Rows from block 7 of a small masked image model, named by matrix and row number. Rows with one number belong to one channel. Each number is 50 + 12 x the weight over its row's rms, rounded and kept within 0 to 99. All counts start at 0.
After each channel's rows are labels from the 100 images, of 14976, where the channel reaches its highest value: "patch colour" is the nearest of a few named colours to the mean colour under the peak. Only what is clearly more common there than usual is listed. The data: procedural textures in two colours, tilted and lit.
# conv1: bottleneck pointwise conv (model.blocks.8.conv1.weight, 160x184x1x1), inputs 0-183
# conv2: growth 3x3 conv (model.blocks.8.conv2.weight, 40x160x3x3, transposed, each kernel summed), outputs 0-39

conv1.17:50 68 60 51 59 57 55 51 38 60 27 48 48 51 59 43 47 41 66 47 34 64 49 51 46 44 40 57 75 53 50 53 60 42 58 45 65 43 55 43 50 43 58 50 38 65 34 55 30 67 50 41 44 27 57 42 54 59 42 47 58 43 54 55 47 43 83 46 44 59 44 30 40 49 53 42 36 37 53 56 48 56 42 53 57 65 21 63 55 49 70 48 44 48 43 46 43 35 42 51 54 62 57 44 40 50 71 58 24 52 45 55 94 46 46 40 47 30 48 36 49 70 54 51 38 56 43 62 51 51 56 79 48 45 34 60 41 81 50 47 48 54 51 44 32 74 32 61 38 75 76 27 50 45 51 38 47 51 41 62 51 47 49 51 39 65 81 44 47 40 07 48 54 62 46 61 59 45 52 30 47 69 59 51
conv2.17:44 38 49 59 47 51 34 60 41 59 53 41 75 65 55 49 47 72 45 49 45 64 63 62 37 50 59 34 42 71 76 59 51 59 47 59 64 62 28 64
patch colour: white

conv1.34:57 40 49 47 47 57 46 58 74 65 42 46 62 48 53 56 46 58 45 57 46 71 46 58 51 31 59 63 40 55 60 68 32 46 38 64 54 30 39 35 53 59 43 34 60 55 59 59 54 52 38 54 52 28 58 39 27 47 42 54 43 36 47 39 47 62 56 46 52 49 65 39 77 64 35 46 48 41 34 51 35 49 52 49 47 73 68 54 53 62 61 66 38 55 50 49 56 47 39 38 49 49 23 53 32 62 37 46 43 35 34 67 55 47 58 42 45 58 45 41 67 61 45 49 47 58 55 64 44 56 36 43 26 45 51 51 45 45 58 41 51 51 55 70 49 69 49 64 37 10 39 51 50 56 48 30 44 40 33 80 49 41 42 68 24 62 46 65 39 49 49 36 59 28 79 67 58 59 90 56 30 61 60 43
conv2.34:56 42 50 48 55 46 82 36 62 42 51 67 52 22 53 49 48 42 52 52 74 45 56 35 36 37 55 63 26 51 39 55 51 48 76 52 39 52 46 45
patch colour: green

conv1.60:50 53 41 58 57 54 65 42 57 49 60 41 29 60 43 64 51 64 50 57 48 55 56 63 62 67 60 47 60 53 64 52 53 49 25 59 30 42 60 36 26 60 55 58 72 28 35 43 47 41 73 44 52 52 45 49 36 52 69 44 26 53 29 48 56 47 44 52 39 55 43 45 61 42 74 65 35 60 54 67 68 48 43 41 47 51 45 45 28 55 56 64 49 74 38 65 67 39 34 58 57 65 87 60 38 48 56 53 41 56 69 61 63 34 42 20 39 71 57 45 59 69 56 42 65 65 47 30 69 35 64 46 52 49 41 46 43 47 52 69 47 42 60 55 48 59 50 46 38 30 51 59 32 45 47 51 48 37 42 25 50 57 45 61 39 37 58 86 41 31 49 30 50 37 53 52 37 28 47 60 56 52 53 57
conv2.60:52 53 28 41 41 66 49 53 46 48 58 50 39 62 42 41 42 30 63 51 48 63 37 65 53 46 26 59 42 54 20 33 47 27 41 45 55 47 33 33
patch colour: brown

conv1.119:47 49 50 51 55 28 64 39 46 47 38 49 45 53 67 38 47 62 75 61 34 47 64 47 69 54 49 32 55 47 29 55 56 39 49 33 66 56 44 57 54 62 59 29 32 46 55 41 46 52 64 49 10 42 39 51 58 60 37 38 39 37 48 46 43 61 53 38 61 43 75 56 48 69 74 60 47 43 55 47 50 30 24 46 33 43 43 47 45 46 65 35 47 38 45 49 63 28 41 47 52 78 65 52 67 55 51 59 35 53 38 63 56 77 31 55 44 60 46 42 73 46 51 47 42 46 52 64 49 59 44 42 57 66 48 69 69 65 49 81 50 46 48 61 56 48 56 52 48 74 53 44 39 47 67 39 70 31 44 49 56 59 68 52 65 38 47 38 82 35 48 36 61 63 68 51 55 40 70 46 54 40 46 35
conv2.119:46 58 65 48 46 67 48 48 43 58 50 46 58 43 22 57 62 81 36 27 54 43 53 52 46 41 61 25 63 65 36 55 52 47 39 44 49 29 60 53
patch colour: pink

conv1.97:48 49 65 52 58 35 50 56 66 59 55 68 48 65 51 39 59 51 44 26 46 49 52 58 51 49 55 37 60 73 65 73 47 62 41 63 53 42 35 44 39 49 71 83 46 44 35 59 29 39 41 34 64 54 59 40 43 46 48 68 38 45 37 30 53 35 45 42 50 72 59 86 59 61 52 73 58 47 43 50 48 48 65 60 64 54 54 46 71 38 61 42 52 49 31 26 35 56 46 50 54 44 54 50 54 52 38 54 44 46 49 58 48 37 38 47 43 64 41 43 55 59 58 50 40 39 53 48 56 41 29 64 55 65 44 48 46 41 38 54 50 62 42 38 36 50 49 42 18 46 54 54 43 60 51 46 59 45 67 50 45 47 56 61 33 68 26 51 61 52 43 79 49 78 33 54 35 57 49 62 57 42 63 99
conv2.97:61 45 48 45 47 46 69 43 59 47 35 51 32 10 61 39 38 41 38 58 62 56 39 38 21 58 55 47 46 57 51 54 62 55 61 45 38 68 49 44
patch colour: green

conv1.130:56 41 53 43 36 45 60 44 54 23 67 59 44 57 54 55 34 42 46 38 56 24 61 47 62 59 53 40 66 64 50 68 62 59 52 42 35 53 64 65 43 63 57 35 54 48 71 55 31 61 45 45 61 70 42 57 58 57 53 41 58 50 58 49 49 57 55 30 58 44 59 31 66 79 50 87 56 52 50 54 62 47 54 41 39 47 59 35 50 42 54 47 44 47 46 58 66 55 45 42 63 40 34 40 55 47 44 36 39 47 53 45 65 62 34 59 56 27 40 44 49 47 52 36 40 37 29 59 32 40 47 53 37 36 45 41 53 52 67 56 32 44 47 44 63 50 59 47 35 26 70 70 56 47 75 40 29 58 40 43 68 38 65 61 47 38 76 56 62 58 70 39 64 26 63 51 83 57 55 54 47 70 34 70
conv2.130:46 59 60 48 36 47 58 37 56 51 45 56 66 31 49 47 47 49 64 68 65 76 44 49 33 48 62 49 28 36 25 71 55 60 57 59 56 43 70 43
patch colour: green

conv1.149:64 40 60 50 62 44 57 60 50 61 54 44 42 45 59 25 60 52 51 59 70 52 33 58 52 40 42 54 77 51 50 63 45 53 69 42 55 44 56 57 56 37 39 55 39 26 91 55 50 66 72 54 56 55 31 66 57 55 53 65 52 35 50 57 45 38 56 58 52 57 74 41 52 48 23 50 38 31 44 44 34 49 55 51 43 33 48 70 57 59 60 39 73 55 62 61 38 63 64 40 39 39 31 69 40 46 47 69 49 60 47 66 51 57 52 49 35 23 28 43 44 53 22 43 38 43 51 77 37 48 30 31 40 55 40 52 41 61 48 54 42 43 37 51 53 42 33 75 38 56 60 61 50 26 69 52 52 66 59 46 62 33 51 46 48 49 59 61 57 59 43 26 68 41 58 46 44 41 40 45 50 62 44 25
conv2.149:44 35 49 42 59 35 24 43 40 47 61 44 36 41 56 42 42 55 61 58 49 67 50 73 49 57 60 51 55 86 56 71 58 64 49 52 49 66 64 52
patch colour: white

conv1.10:40 42 42 69 45 60 63 59 42 49 37 38 35 49 50 54 55 31 59 47 68 46 57 56 39 63 45 51 75 62 53 62 59 43 43 45 33 64 45 24 48 62 54 55 47 52 56 49 42 49 44 41 44 31 54 75 51 45 59 55 69 55 65 38 73 39 40 28 50 59 60 42 38 37 45 50 46 48 64 49 47 41 58 47 55 56 47 61 47 44 67 45 56 39 40 48 48 54 50 59 78 63 38 59 43 34 50 46 38 41 43 38 58 72 31 42 47 23 71 49 45 53 64 58 52 32 51 65 46 37 74 80 45 55 49 43 57 98 66 53 41 58 47 44 34 60 25 48 69 78 61 35 37 59 42 51 51 59 31 41 50 51 40 33 58 70 50 44 52 45 41 45 35 39 21 32 61 56 55 55 41 56 60 63
conv2.10:49 43 54 51 21 41 42 46 51 43 47 55 55 76 24 50 50 82 49 48 32 66 54 67 42 48 56 50 37 30 64 37 38 52 57 57 49 48 54 50
patch colour: yellow

conv1.15:82 24 65 71 33 45 65 53 58 40 57 49 36 65 47 52 50 55 44 72 67 51 51 53 61 52 62 48 41 49 47 45 57 65 54 49 53 66 44 49 68 44 49 44 64 55 53 56 47 56 53 48 52 51 45 65 46 44 39 64 55 49 64 40 54 47 51 54 60 54 35 66 46 64 41 38 56 46 71 39 56 48 57 42 43 50 21 33 46 49 54 61 48 55 56 60 47 48 49 61 50 84 17 47 47 44 40 34 31 44 48 44 68 47 29 50 59 56 64 43 48 65 33 55 48 41 80 43 56 47 61 47 27 35 69 58 49 47 68 56 34 71 56 67 28 56 53 50 40 48 47 55 45 69 51 36 23 61 60 48 53 28 58 32 54 56 29 52 74 57 45 16 74 51 37 36 58 68 52 59 58 66 35 40
conv2.15:48 41 58 56 63 32 27 45 39 63 66 31 51 62 39 55 53 37 60 55 34 34 51 47 42 54 44 64 76 54 54 36 27 40 25 52 52 53 45 47
patch colour: pink; green

conv1.132:61 60 43 46 46 55 50 46 31 63 54 55 50 63 29 51 52 48 60 48 24 28 56 33 61 55 51 64 62 42 42 76 34 47 39 74 39 41 50 52 60 53 41 46 51 68 44 58 34 54 61 62 70 60 59 45 33 74 44 33 34 40 39 68 45 75 48 59 40 29 46 45 44 57 57 72 75 48 60 52 42 58 41 51 45 60 48 54 43 49 53 53 49 34 63 47 34 46 50 60 54 47 42 52 78 44 64 47 49 55 71 77 41 49 59 51 57 48 44 58 52 59 51 57 44 62 32 38 64 59 63 36 45 59 51 43 47 22 52 46 56 37 49 40 43 48 36 22 42 70 65 21 48 41 68 57 34 48 71 27 32 53 58 66 38 56 61 72 60 57 43 61 37 69 33 46 43 66 42 32 58 49 39 65
conv2.132:44 67 62 40 47 39 36 29 52 35 15 42 52 57 54 43 43 41 56 56 52 57 42 30 51 61 64 57 68 41 31 51 47 65 51 50 56 49 72 36
patch colour: brown; green

conv1.0:53 59 54 32 58 53 54 40 47 25 46 35 39 47 65 45 55 49 47 59 67 41 55 73 49 46 59 51 73 50 49 37 45 46 52 55 44 48 34 39 40 39 48 48 65 71 35 53 39 38 48 36 62 37 54 66 48 48 35 43 61 40 40 36 47 32 84 30 60 46 53 53 48 45 47 49 45 52 69 47 46 40 63 46 48 67 36 60 56 53 49 43 41 45 49 69 42 48 44 34 52 90 33 51 44 63 56 44 57 47 46 53 84 29 49 57 48 45 51 48 44 58 53 44 41 42 36 53 55 46 69 63 63 43 62 43 38 76 23 53 51 44 52 58 36 61 27 51 47 78 35 41 35 56 13 34 53 54 55 76 65 60 67 68 68 61 59 54 50 38 53 62 34 75 61 49 60 48 51 35 37 38 55 52
conv2.0:69 56 46 48 40 63 34 46 39 52 46 52 55 65 27 46 54 78 49 56 36 39 52 54 34 58 32 57 62 26 56 35 33 62 38 51 59 33 47 42
patch colour: yellow

conv1.77:43 50 38 67 43 60 47 75 66 42 57 46 59 51 65 56 61 49 56 63 47 52 38 72 53 30 47 64 58 54 52 39 39 50 66 67 32 31 55 35 59 51 51 45 59 44 40 22 63 46 68 71 56 53 58 52 63 49 50 59 48 28 48 37 61 59 65 55 47 37 49 44 68 46 48 65 56 60 60 58 56 44 57 49 45 59 43 48 54 48 46 73 28 40 37 41 48 50 45 66 51 48 67 53 51 41 54 40 33 59 47 48 52 47 59 55 63 38 55 42 44 48 52 65 50 32 39 86 57 37 30 47 32 47 38 73 49 42 60 43 40 57 47 43 73 65 52 36 32 36 41 37 40 73 66 46 44 31 47 57 38 27 39 64 28 39 47 33 23 38 23 75 47 61 60 58 41 83 54 36 63 45 51 45
conv2.77:54 53 55 44 67 44 66 48 38 29 37 58 57 68 51 38 39 31 43 59 37 39 44 50 46 44 64 65 55 75 58 38 64 62 73 60 45 49 32 36
patch colour: green

conv1.75:49 47 60 62 43 55 56 60 37 50 61 54 43 49 40 74 10 66 51 59 42 41 58 43 37 25 43 39 44 48 43 68 52 43 41 51 15 46 41 34 36 69 44 55 40 36 61 45 53 49 60 58 36 57 43 39 59 47 69 58 32 38 31 61 50 52 39 55 45 44 46 43 50 57 44 26 43 55 46 67 44 54 52 42 53 60 53 31 60 45 46 51 86 64 60 64 66 47 37 50 72 73 53 52 75 54 65 62 53 48 64 42 56 36 43 67 44 55 62 37 47 48 44 53 62 37 61 37 34 56 45 67 70 48 44 44 47 40 63 37 31 51 51 30 31 36 62 29 54 59 43 52 50 52 37 33 34 51 58 56 73 70 53 65 26 58 57 40 63 36 34 50 57 45 38 68 60 54 40 62 36 41 53 64
conv2.75:48 64 55 40 40 62 41 55 32 36 42 44 49 62 45 50 40 16 62 58 40 67 33 59 67 55 44 60 39 67 35 36 43 40 54 57 48 54 28 50
patch colour: black

conv1.76:58 47 55 43 61 40 52 55 43 32 64 99 56 54 34 47 35 60 59 32 60 69 45 54 70 45 69 64 53 55 50 35 29 42 47 76 53 45 48 54 47 52 59 39 41 48 66 67 47 37 48 50 52 51 47 42 64 45 43 49 36 67 48 50 35 39 58 39 59 50 57 40 37 51 43 52 39 79 38 48 42 51 59 28 56 42 48 41 57 56 59 60 62 39 46 63 43 57 61 41 33 67 44 49 45 32 38 65 38 63 54 40 28 57 26 52 48 42 65 57 60 43 53 45 58 67 27 48 51 54 57 55 36 65 36 84 44 52 51 46 54 66 66 55 28 46 49 64 44 50 28 48 34 42 34 50 54 52 46 39 41 54 28 12 54 41 67 61 40 57 60 64 38 58 46 55 60 68 39 33 33 52 51 43
conv2.76:48 46 51 40 61 58 61 43 49 41 63 70 66 61 50 51 24 46 31 77 46 50 35 65 58 43 30 61 43 61 44 48 49 49 56 58 72 51 36 30
patch colour: orange

conv1.92:38 47 64 58 58 62 50 34 70 43 52 57 41 65 50 51 51 47 42 50 40 46 49 42 43 86 36 65 35 71 50 47 66 71 61 63 39 38 37 47 59 52 50 54 46 46 43 66 57 46 67 56 40 64 58 45 89 34 52 35 24 49 36 94 55 39 27 52 39 58 51 58 42 41 57 39 40 47 57 61 46 54 63 61 73 34 52 37 54 40 64 40 59 51 37 49 54 49 50 52 40 49 47 57 28 55 40 70 52 75 60 52 60 39 42 53 54 45 39 55 37 53 51 36 50 36 40 48 54 47 42 69 66 54 46 51 43 46 77 67 55 54 48 44 53 51 58 41 61 54 52 60 61 52 55 62 58 51 59 28 43 38 50 45 70 51 43 31 27 68 53 51 31 42 82 50 52 43 69 44 84 56 50 42
conv2.92:64 43 46 49 54 59 55 38 45 44 41 66 49 39 70 45 76 29 34 39 48 34 44 51 48 79 52 40 40 46 60 63 45 30 59 55 38 69 48 60
patch colour: green

conv1.103:52 55 53 47 45 60 38 29 42 60 40 51 59 47 62 42 37 55 43 56 65 18 64 45 43 54 42 42 60 29 32 57 41 39 28 56 38 64 26 67 39 65 38 37 51 35 71 40 45 48 60 40 43 41 57 43 34 44 32 55 54 46 56 41 38 83 46 53 53 44 48 46 50 46 38 54 57 47 50 49 46 32 42 46 51 37 50 44 33 32 47 36 50 46 58 61 65 47 36 54 57 44 48 34 42 59 58 47 69 63 53 48 50 67 37 56 46 47 57 44 53 59 36 55 82 62 39 70 53 76 48 54 52 56 51 55 53 54 45 41 55 53 42 45 46 74 35 46 71 63 53 45 71 38 84 41 49 19 58 30 17 49 54 48 28 46 48 47 50 62 28 66 49 48 36 43 63 48 46 27 46 81 53 36
conv2.103:39 28 50 50 42 52 67 52 52 43 53 45 38 60 39 43 49 54 37 44 61 43 46 78 50 35 38 39 48 45 12 43 44 36 57 32 42 47 33 40
patch colour: brown

conv1.98:65 37 58 47 58 41 55 42 45 64 35 44 48 43 57 48 58 36 59 57 54 73 36 66 46 58 45 57 53 82 55 37 51 47 67 48 62 49 57 45 52 57 43 50 33 49 46 44 34 41 49 30 50 61 54 51 55 59 59 49 55 58 43 43 51 49 49 75 38 55 54 51 60 54 79 56 53 35 53 57 39 43 51 65 40 67 53 57 52 51 51 47 37 58 40 56 44 51 44 56 43 43 40 37 40 40 65 43 68 30 55 65 44 56 53 65 65 63 66 42 52 56 56 49 42 47 47 52 27 41 52 43 56 53 40 72 39 50 61 63 72 41 44 52 60 53 29 42 00 15 70 57 49 77 39 34 38 85 39 49 61 54 41 50 39 66 54 43 48 43 33 21 57 38 34 48 61 45 68 43 44 65 63 61
conv2.98:48 31 51 52 32 32 55 47 60 49 47 31 47 35 52 48 37 58 54 63 61 63 45 56 43 47 73 50 44 56 65 86 53 58 56 50 52 77 59 61
patch colour: green

conv1.95:42 53 41 49 51 49 54 36 51 60 94 55 58 30 71 41 54 46 53 46 44 59 51 46 53 51 65 57 57 67 31 51 53 47 67 55 39 42 42 38 64 38 53 43 62 48 55 65 39 57 38 38 46 59 54 37 61 38 43 43 63 55 56 50 26 77 41 47 54 66 51 55 51 59 49 52 63 61 44 43 44 47 34 68 61 50 37 34 39 39 63 50 42 47 55 68 58 56 56 33 66 62 34 43 48 79 48 55 52 47 56 44 53 68 47 51 76 24 50 64 52 46 49 71 31 50 49 59 42 51 42 44 45 61 52 51 55 57 45 49 57 65 61 47 39 58 68 38 44 36 61 50 67 62 61 36 40 25 47 64 32 43 41 42 17 59 40 50 58 39 72 67 54 30 31 41 71 83 34 25 49 43 67 44
conv2.95:54 50 61 52 54 57 59 48 50 54 70 59 30 33 55 43 68 32 50 36 44 23 46 50 34 69 46 50 46 55 49 64 44 46 69 77 39 64 42 39
patch colour: red

conv1.90:54 59 53 59 71 59 57 38 43 43 52 53 20 45 47 45 46 56 50 71 39 56 56 42 39 49 55 49 54 56 60 59 35 34 51 47 56 43 41 53 52 44 36 32 54 29 51 61 42 49 52 44 43 56 49 37 54 24 43 61 47 41 51 61 77 29 55 86 30 47 38 82 39 64 60 54 47 62 45 57 50 54 37 46 40 82 33 33 48 62 53 49 71 39 40 62 52 40 61 58 50 49 35 61 52 46 48 52 46 50 45 33 49 51 31 52 50 54 73 55 70 48 55 50 45 50 47 38 55 55 44 76 49 48 66 71 56 42 39 51 49 50 41 66 35 72 48 59 42 54 45 19 49 64 76 99 36 61 55 59 36 59 49 59 43 50 40 45 54 35 57 46 42 45 58 38 44 53 39 48 57 58 49 64
conv2.90:66 42 61 53 65 43 43 34 48 57 37 36 44 41 63 52 43 44 31 59 50 30 59 49 27 51 67 46 53 70 51 55 52 54 62 46 42 87 50 42
patch colour: blue

conv1.2:42 42 46 56 48 35 39 45 39 47 39 40 64 54 44 42 65 55 45 49 54 53 41 60 67 65 45 39 61 45 60 62 47 44 49 38 21 60 43 40 53 54 57 49 55 45 54 30 56 52 34 56 40 50 29 54 45 53 24 53 50 57 36 59 56 44 67 37 60 49 47 50 56 61 53 47 43 62 46 40 59 46 55 59 61 60 45 64 39 86 58 51 53 58 59 54 55 39 58 67 55 45 36 41 64 32 52 46 52 53 01 40 48 78 60 52 45 72 44 52 61 36 55 42 56 54 54 33 41 36 63 64 45 30 53 26 44 44 54 72 54 27 60 62 45 48 38 74 49 50 66 51 78 63 66 69 46 60 51 31 44 51 51 39 55 45 62 49 49 57 51 54 56 86 37 77 65 42 36 78 33 56 54 65
conv2.2:46 39 28 50 51 36 39 47 35 50 59 43 46 39 58 52 71 40 49 72 32 41 47 50 53 55 27 43 76 58 57 40 24 34 36 44 50 57 42 49
patch colour: green

conv1.48:41 49 35 30 61 47 48 60 37 50 69 61 40 46 44 62 56 50 57 48 52 28 59 34 56 49 31 42 62 40 39 69 43 65 54 54 53 55 32 67 50 51 57 44 49 63 46 63 56 62 42 63 47 42 32 34 58 50 58 65 43 51 54 47 59 38 64 44 73 43 45 43 36 52 55 57 60 50 42 56 57 61 51 41 65 71 63 53 53 47 48 25 46 62 36 45 43 44 62 47 46 45 48 65 62 46 38 55 35 41 41 41 46 44 40 56 60 27 38 42 46 41 39 49 52 34 50 45 34 41 33 64 48 48 57 60 58 70 50 55 36 43 56 41 41 83 46 37 74 23 50 50 42 47 39 37 31 47 49 78 63 56 62 59 43 49 28 44 51 53 39 69 37 57 79 49 43 67 56 62 45 98 88 65
conv2.48:31 50 53 41 56 59 85 47 51 51 57 57 65 60 53 58 55 55 34 63 55 66 37 63 56 39 48 34 30 42 19 52 61 47 65 44 46 50 47 52
patch colour: black

conv1.12:39 59 43 48 45 46 40 47 47 90 34 45 46 45 56 48 47 34 40 46 41 48 39 43 40 46 54 44 64 63 41 40 39 61 50 50 53 40 60 40 51 60 56 41 51 56 43 53 49 48 30 44 44 40 45 51 44 56 46 45 46 41 50 45 51 51 55 37 50 40 43 35 53 47 31 37 56 45 73 52 37 64 57 51 58 60 53 63 50 38 62 46 39 41 45 34 53 73 54 75 46 36 39 32 33 48 48 47 54 53 71 33 58 19 47 49 34 89 42 59 54 43 59 52 60 60 59 52 43 50 60 57 58 40 56 51 66 35 32 42 51 65 35 38 34 80 38 50 54 79 24 52 57 74 51 52 59 34 63 84 47 60 50 57 57 47 67 61 33 24 27 56 36 46 34 53 29 31 40 33 41 42 52 27
conv2.12:57 59 49 65 54 63 14 54 37 67 57 48 56 59 46 56 67 60 30 48 62 55 54 49 54 49 26 37 68 52 55 59 48 42 27 54 59 53 44 69
patch colour: pink

conv1.54:58 53 44 46 55 47 57 65 45 44 53 61 34 52 38 49 55 46 45 56 54 39 62 70 54 48 37 60 51 44 49 29 55 51 55 54 53 30 46 51 52 52 61 39 66 50 57 33 58 43 59 44 51 53 43 59 54 51 45 44 45 43 50 52 56 45 45 61 62 40 66 48 54 49 32 59 42 53 55 44 68 50 47 63 53 35 62 30 36 56 57 57 61 51 56 37 42 36 55 62 58 48 65 44 43 56 33 54 51 52 52 59 45 47 36 46 66 51 46 51 50 67 36 57 41 35 48 69 62 66 46 43 63 40 61 44 41 60 77 56 73 62 49 43 37 56 66 27 31 35 61 54 72 84 35 49 37 47 52 16 82 49 39 56 44 77 77 37 67 38 36 11 50 29 46 57 39 76 25 81 38 40 63 42
conv2.54:87 43 53 38 50 57 62 43 58 39 38 59 46 51 39 54 33 35 39 55 39 38 47 34 43 67 48 58 67 37 57 46 55 60 53 54 39 32 29 34
patch colour: red

conv1.116:36 33 37 35 36 44 61 51 40 67 62 51 34 43 46 51 56 43 72 36 45 28 49 58 40 59 50 41 59 56 49 30 54 50 39 45 64 55 49 38 51 70 50 50 41 49 58 39 50 36 60 63 48 42 66 41 46 44 61 25 55 44 40 51 46 42 50 58 33 58 24 45 69 68 54 43 53 42 61 48 57 59 60 49 51 49 41 57 46 59 58 44 63 61 38 45 38 33 50 49 35 59 34 35 38 16 42 30 28 44 41 66 46 55 47 47 34 61 56 53 51 50 70 39 31 30 50 52 51 42 49 47 44 45 42 48 30 68 69 49 64 55 57 53 33 55 63 60 71 00 63 59 43 67 64 45 53 56 57 59 62 31 64 50 64 38 56 68 65 51 66 49 53 59 64 48 56 64 68 73 74 65 45 64
conv2.116:34 39 48 47 50 52 45 43 40 47 45 56 57 27 19 50 68 62 33 30 39 46 46 44 48 44 29 29 61 35 48 48 37 48 46 49 50 32 31 44
patch colour: black

conv1.100:37 41 59 48 43 41 46 56 63 47 47 56 41 58 60 61 56 49 53 50 53 68 47 32 73 26 49 52 50 54 37 58 41 37 52 47 47 58 54 59 30 57 57 23 45 48 60 55 47 52 41 49 55 66 49 37 41 62 41 58 47 29 60 43 51 63 55 40 60 51 49 36 77 61 47 70 55 38 38 56 56 63 53 39 51 55 52 26 40 53 47 43 40 40 41 51 21 34 50 30 17 24 42 65 45 48 42 49 37 24 38 52 51 50 69 63 43 62 57 52 58 41 63 40 68 31 67 72 36 54 33 47 55 45 56 53 59 80 44 55 52 44 63 41 56 61 46 37 50 26 36 57 66 81 52 42 50 48 37 74 53 32 64 69 43 60 30 67 42 60 74 55 60 53 46 39 38 62 69 67 40 41 52 56
conv2.100:52 44 53 45 50 45 77 57 46 49 59 43 57 35 30 48 59 50 27 50 45 44 39 41 49 39 37 21 60 59 33 43 47 46 74 44 42 32 28 50
patch colour: black

conv1.91:43 62 54 44 56 54 55 32 34 58 43 45 36 32 40 34 59 40 61 65 40 63 61 48 45 46 71 68 45 66 54 43 29 66 48 41 52 39 55 57 62 59 47 69 53 54 56 43 61 54 59 27 44 86 55 35 63 51 47 56 53 28 49 46 57 46 37 72 54 37 63 83 57 50 60 58 32 61 42 67 29 47 53 48 40 83 49 48 50 71 44 56 79 45 43 65 60 47 54 52 60 49 68 53 34 42 62 47 41 58 59 40 46 42 44 36 57 62 44 51 45 58 44 56 39 64 61 26 51 52 29 60 45 45 59 50 51 44 49 58 45 50 49 51 49 61 31 56 53 46 64 54 45 48 53 59 63 75 40 19 45 69 50 47 51 61 29 37 54 27 66 39 76 65 43 49 47 34 58 44 75 49 72 59
conv2.91:49 45 49 54 51 39 49 43 56 62 40 45 51 24 76 46 22 46 53 58 49 39 44 45 19 41 43 48 51 61 60 71 44 61 47 65 68 64 39 45
patch colour: blue

conv1.30:65 52 41 35 73 52 57 56 44 59 69 70 59 54 59 55 54 42 56 45 64 47 66 50 59 63 36 66 37 67 42 52 77 49 52 77 44 29 56 33 52 66 44 50 44 50 36 22 43 46 54 58 19 28 34 42 78 53 38 44 33 58 51 77 49 42 56 50 51 47 53 59 46 31 58 57 47 69 47 65 53 54 53 45 44 24 18 47 53 43 50 71 61 20 43 51 43 64 37 50 60 58 54 53 50 38 58 54 48 40 51 54 57 52 38 53 45 36 54 28 59 42 41 38 75 65 49 39 71 51 65 50 50 52 37 61 43 55 55 58 44 37 44 56 47 52 54 35 28 48 32 55 47 39 52 51 44 48 63 34 41 30 26 62 52 37 55 49 58 47 55 23 53 36 67 37 53 52 43 69 43 37 30 59
conv2.30:41 60 58 43 70 43 58 51 50 40 58 50 45 19 78 30 52 31 38 55 65 29 55 41 42 46 46 43 40 35 45 59 51 59 55 67 48 37 57 42
patch colour: grey

conv1.109:34 44 51 56 43 46 48 57 37 32 51 40 66 68 74 59 59 58 67 41 42 64 46 39 50 53 42 51 49 62 31 48 45 55 47 56 36 58 74 40 53 74 57 38 28 60 61 70 50 41 51 54 33 58 39 43 46 63 48 75 29 55 58 72 53 76 58 50 37 53 46 56 37 63 47 43 54 56 51 43 66 60 36 27 52 53 43 49 60 60 44 58 68 48 48 49 51 44 63 49 49 71 47 69 50 55 50 41 50 42 50 73 69 43 72 49 49 68 59 66 62 52 57 33 56 41 52 70 24 42 38 47 51 61 41 41 49 53 54 55 49 55 58 56 58 37 73 47 58 61 70 66 54 47 41 56 13 66 47 51 36 30 42 45 55 51 58 16 70 22 74 51 49 46 49 37 60 42 70 34 41 51 43 67
conv2.109:53 58 62 43 50 48 52 54 47 47 53 35 52 24 14 56 69 52 54 43 53 61 41 25 51 40 33 35 48 53 31 60 43 43 42 40 41 29 50 57
patch colour: brown; green